Weights of a small masked spectrogram model.
Model: 2.37M parameters, log mel input, norm layernorm, patch size [8, 8], width 192.
Training: adamw at rate 0.002, 7900 steps, batches of 128.
Data: trained on phrases spoken by 400 fixed synthetic voices, 39062 training examples, 25.9 epochs.
Rows from block 3 of a small masked spectrogram model, named by matrix and row number. Rows with one number belong to one neuron. Each number is 128 + 32 x the weight over its row's rms, rounded and kept within 0 to 255. All counts start at 0. Numbers have three digits each. After the name is the row's rms in percent of the matrix's.
After each neuron's rows are labels from the 100 clips, of 14976, where the neuron reaches its largest size: "lies over" is the class under the peak; "strongest on" is what is common among them. Only what is clearly more common there than usual is listed. The data: phrases spoken by 400 fixed synthetic voices. In brackets: how many of the 100.
# u: gMLP up (value half) (model.blocks.3.mixer.u.weight, 576x192), inputs 96-191
# v: gMLP up (gate half) (model.blocks.3.mixer.v.weight, 576x192), inputs 96-191
# out: gMLP down (model.blocks.3.mixer.out.weight, 192x576, transposed), outputs 96-191

u.38 086:101118095114072141133135183135132133166138095084176192120193123122107132104131088194093140138126139067112155140108130135098140145094149164134150170174139083094070088146162123117148106131121086118199108089126173159163078098185094129118096131121082097146143140209133145151095089160107148163
v.38 089:142095134160154168078136063106120110162164112131112142198151146156092138118053164099184040161177111134103134114178135157135087092064101112124131117146168145115175123175140167126146163173119061168108094181072118123143172125106146080169136124165075093128127115140060110150119155151136182088
out.38 101:175153164145126102145133159127144137126037095122147161155143108141109160150155142160142118134137153102099135131101022217139144089113105105171104090116167119121105101166113109103118140124129097155167087143121130171126140094157159115105156122076099101123168158183100153142048062075123154118
lies over: /s/ (61)
strongest on: muffled (low-pass) (59); child-like voice (47)

u.415 073:058056118096133149116129146168087130152144107103096161178203083138126121125139109058130172112156085126155093119193077128126156132106093087149082164102140146107149103114067090117119106139126187126121140089123097143138108136167127079131099149084133179152141141143134151167140115100110154159
v.415 091:122129127137087137103131114076192137150101131120146123111101151142133175153182075087140134167163081101120141074167145153049122138134079129202079153092152101111199145140128103145115153077127144133093027115132089156102095180148114101123102126070113123139103151137182120138109115111183065160
out.415 088:110135106130106118131085135142135121122180050102111149126151168134032095142095130158158132132097156128178117105143164104064126132118118163157098122102140093102136052121140073145133088129110183136072113100081141097139175137155099146138165142131093135148192204103090138227110110137153173172
lies over: /s/ (31)
strongest on: mains hum (100)

u.8 124:125062148191151139146106050117121113111141166093178134160091169122104146139098070152079155137078107147150091113132195155077113219130138079160121145167153113136123079108142116130109126161127118117136155145094088126194103104124171164122099132106088130099124121160122141094106115095075194126
v.8 120:148084177110087074137133136114114116106108131204209116076161100133130084086080089122142133157132128119166147114121146102167161137095130104151106148084147130091121129126134099120140100120119151150114124152107141158176119056115129146127138170105094093160105098127135143143148189084086093187
out.8 113:203075101135144155146088204157128130087106160130145076176072147149113111094116100066135129145116138157106061150126122125134180124138111143125124059129125160123185137095133133129101117163140100167052170105125085118137095148129154138121166100109107150117102102119150116106139097164116163159
lies over: /s/ (29); /z/ (25)
strongest on: pink noise (30)

u.318 125:132136187128140161073133096106172109155099144137143135060086157132165104144094136086100124143145045099127059096153077077163163147123129142123182111140173133137141086126113152113133128165121075142138116172110145116116102128078165115181102123148184136056148125105075087119115139120171146120
v.318 091:168159056138094129139058191154049124131108114157112101165104188076123144138122144153109196100080147094117132147096058113119142068170144101084102129052118114116065115124118119143100126129129142152155094131123096148096169159184124121134135197092130084056139134167102102105118095101095169189
out.318 110:168116142189112132117186102104218088058122094222156114053092151126179116168090090104099136128176090080106085147186134139134094083098139121125188114148135089183113127163107087161118110133094138126108197152094154126065101139116115107167108126138150162070107139158129095161086175135108118099
lies over: /s/ (41)
strongest on: mains hum (32)

u.312 109:109102076131127165135109102071121150156169124106159139208122206141139152192101144086138148191106148116122170103131125149152096062095188115160160104126114126120149093147166148142138091138119183152098111109159135120103196114167171162125098130146121081130216121153073132114192126137111136075
v.312 113:144101137068149118145147139165138134094178114107165100166117091148137113139177096119151161138126106127149124118165089129125111157139103143101080100107138162126114129151109111198101149132122111106055184097149164168106079110175179102119146176149098123067070151099096131131128028098122112105
out.312 111:167085093152111133119155145126162086114113134189123184140175142106150110065140158112165121183120108147091119152110128150106108095157122167143133169040120145113130115106121138142138096106127130189103114140124118149113142120156110137117189181122117113114141123173160125116159091169127154122
lies over: /s/ (41)
strongest on: reverberation (100); /s/ (94); child-like voice (48)

u.426 098:116115129076105119146074071165158135222156175079167093126136170155159139100070085200133158112118138111080144111173107110170105135069135141152137092187105174130143119081135128161119071108089095156096131107109141157172110107199104164138120137115102144121147109211102131085152115106087136162
v.426 099:146106163136109174095153089108076145148153142166105156119164198137146152156138147142087138132118101162151122113154162190187143074067110122123108111147160153108159131111161140124103110091117098192089105135085116099192160081133088118141151127148132108161203127115118117118167147111177119136
out.426 094:145169065143110134141097182144138140150130128128174110124177106124116136115101135120149117166107154127091134137128092096189169100075126171180147059181098150135116141177123135124075144154057142113164112125116137097137179122159155148128099043103118136145184111191065124116139168132111114075
lies over: /s/ (86)
strongest on: /s/ (93)

u.557 123:172162165083065142130123108135048111124102098153156121165166103152102164110129133138142125142121133117106126113155178166134153150134101093109146060071095159162129175131128134138124203043125088137133060120122128103098084106147150112143140168096102090194150134130132091129091150165117084148
v.557 117:153078153071084125164128125106137109155186107135131113144083093152124098135136153154183183127120112134163128121100103078111075159095141109134087154082152137142140161122087079172170144053092189135174189092143189133117055120099132131114107123199139163131119123133110152142103121069095072136
out.557 110:140077081118182124159164150171113130115146112088074104127091128146137050118157146107200134093123104151147103098061127147116107142106162171120133161110134150151123112130177111118127110118137201155040163146176090091128174154138131115141153089110155088111121135135116149161182147071151084129
lies over: /k/ (71)
strongest on: reverberation (97); /k/ (82)